A small model that predicts nearness at each pixel, trained from scratch.
Training: adam_atan2 at rate 0.0023, 40000 steps, batches of 64.
Data: trained on rendered roads seen from a driver's seat, with toy cars, trees and houses, 70.6 epochs.
Rows from block 3 of a small model that predicts nearness at each pixel, named by matrix and row number. Rows with one number belong to one channel. Each number is 128 + 32 x the weight over its row's rms, rounded and kept within 0 to 255. All counts start at 0. After the name is the row's rms in percent of the matrix's.
After each channel's rows are labels from the 100 images, of 14976, where the channel reaches its highest value: "responds to" is what is common among them. Only what is clearly more common there than usual is listed. The data: rendered roads seen from a driver's seat, with toy cars, trees and houses.
# convs0: first 3x3 conv (model.enc.1.1.convs.0.weight, 128x128x3x3, each kernel summed), inputs 64-127
# convs1: second 3x3 conv (model.enc.1.1.convs.1.weight, 128x128x3x3, transposed, each kernel summed), outputs 64-127

convs0.106 091 [184 106 111 117 110 119  88 133  84  91 121 112 152 112 113 133  83 127 106 125 113 198 148 136 100 131 154 122 154 112  83  40  90  77 155 131  93 121 151  91 173 118  80 143 111 101 119  62 114 120 134 115 140 100 102 133 180 186 121  98 112  74 105  71]
convs1.106 093 [102 114  98  89 139 145 177 157 152 134 121 156 103  98  75 146 124  82 122 123 119 110 114 199 117 109 110 159  71 126 103 168 107 200 104 164 199 132 131 143  88  94 145 103 124 178 154 135 153 164 150 113  84 134 135 101 115  87 158 160 169 170 142 202]
responds to: truck

convs0.30 083 [ 83 133 149 125 106  33 112 132 125 151 106 154 119  57  71 132 111 169 139  63  86 149  75 144 125 138 102 144  84 221  94 150 138  97 120 169 142 101 141  99 102 112  74 113 144 162 102 158 120 165 139  81  93  96 120 100 143 146 101 136 143 128 180 123]
convs1.30 118 [136 125 152 150 121 101 153  97 169 165 128  92  88 141 118 136 161 104 117 112  94 121 120  88 138 135 156 165 111 144 160 143 134 146 111 143 115 108 102 130  53  70 156 127 153  76 108  87 111  83  41 125 122 127 130  85 142  56 109  77 131  79 116  74]
responds to: truck; vehicles: two

convs0.15 087 [119  56 142 166 129  86 125 175 127 156 167  90 138 160  98 148 141 124 178  64  77 132 108 141  90  66 123 112 136 119 102 116 154 105 148 133  88 107 117 112 106 148  97 114 142 162 123 102 125 175 119 217  61 130 160  86 100 161 131 119  97 102 141 139]
convs1.15 084 [119 134 162  87 145 154  97 147 119  74  98  94 147 116 170  96 172 129 183 104 129  78 145 149 120 125 135 172  84 160 100 119 108 125 137 131 146 131  97 165 146  85 140 176 145 109 141 107 103 131 164  97 193 133  84 103 213  73 129 125  88  81 132 100]
responds to: dog

convs0.64 101 [149 111 121 132 160 185 117 136 193 112 120 101  82  60 140 101  78  92 143 127 112 139  82 164  64 151  98 143 163 133 119 125  59 118 185 154 101 147 130 153 153 111 157 113 104  99 124 132 167 154 153 117 120 131 110 134 159  63 172 171 125 169 115  94]
convs1.64 117 [103 144 146 109 186  86  82 110 181 143 111 138 105 150 166 131 136 108  66 121  82 156 101 105  94 167 128 140 136 141 154 139 121 180  80  95  99 101 145  90 112  96 122 113  79 129 118 106  65 112 157 138  53 142  99 149 200 143  49 143 118  81 129 133]
responds to: straight; vehicles: zero

convs0.59 102 [ 88 116 171 146 150  93 143 114 163 102 124  53 117 179 114  86  88  70 118  82  77 142 150 183 111 169 135 106  46 219 132  88 104 155 136 146 123 156 140 191 124 122 130 100  69 107 155 152 139 145 160 149  75 162 116  87 152 141  67 122 119 111 162  75]
convs1.59 088 [170 160 101  97 134 125 117 174 153 177 117 161 187 150 147 112 117 136 153 152 162 139  94  42 108  87 120 140 201 148 135 145 125  61 109 168 144 114  88 108 104 139 133 182 138  70 105  90 103 168 143 147 120 160 128  93  98 122 132 135  99 118 109 179]
responds to: vehicles: zero

convs0.2 109 [125 146 154 112 117  97  77 149  99 101 121 124  98 144  86  90 139 132 113  88  93 184 148 145 141 125 119 136  78 140  92 108 117 100 163 104 126 121 130  96  98 138 122  63  89 116 148 123 165  96 149 145 176  98 137 110 115 114  85  60  43  98 108 180]
convs1.2 103 [101 113 150 150  99 106 116  88  86  50  94 126 129  97 160 154 135 126 120 153 156  90 113  79 150 156 118  88 151 100 125 150 116  73 166 141  60 101 115 120 161 141 172 135 172 133  79  70 106  80  78 115  96 110 155  51 150 105 133 178 123 127 127  67]
responds to: vehicles: zero

convs0.76 092 [ 98  75 162 134 126 118 100 156 137 145 129  84 153 116 110 107 127 105 129 119 131  89 152 178 157 102 192 152 126 150 140 147 116 117 128 104 108 128 122 200 120 103  79 141 107 165 144 136 140 167 158 126 194 169  92  94 162 126 172 111 120  71 153 100]
convs1.76 108 [125 167 122 132 116 137 177 113 152 117 158 157 135 125 123 139 134 152 154  92 163 110 130 126  78 150 157 131 109 156 130 140 101 165 111 144 191 149 145 153  91 113 122 123 118 193 137 185 131 168 168 148  29 172  64 148 155 103 132 141 113 119 165 133]
responds to: truck

convs0.14 106 [108 138 159 121 160 150 100 130  57  96 125 159  98 159  93 137 131 172  50 129 114 132 135 152 148 174 111 152  93 126  83 115  83 115 126  78 116 118 115 101 141  85  99  93 113  84 122 106 152 131 108 122  71 170 109 137 118 121 126  67  82  88 166 144]
convs1.14 106 [115  82 127  92  97  88 132 166 191  72 103 137 105  96  66  61  72 135  54  97 134  86 128 101  79 149 110 120 177 113  94 130 176 115 114 139 123 143  85 112 102 165 102 106 144 140 144 115 117 119 137 155 125 166 130 121 121 103  64 146 118 168 116  48]
responds to: vehicles: zero

convs0.120 102 [ 75 147  74 118 134  72 153  78 175  96 117 137 107 103 104  88 118 149 126  96 132  73 134 159 159 144 228 133  71 194  83 121  86 128  74 123 151  98 157 198  92  82  85 142 136 146 110 110 131  71 125 119 112 143  85 159 128 158 138 131 125 128 170  89]
convs1.120 110 [ 87 143 132 146 103 127 121 141  58 131  92 114  91 123 112  96 128  81  78 145  63 118  99 126  85 104 111 156  75 153 139  56 144 163 185 110 159  86 126 112 108 136 146  69 138 103 102 199 147 157  99 112 125 136 156 148 115 116 127 134 124 144 153  74]
responds to: truck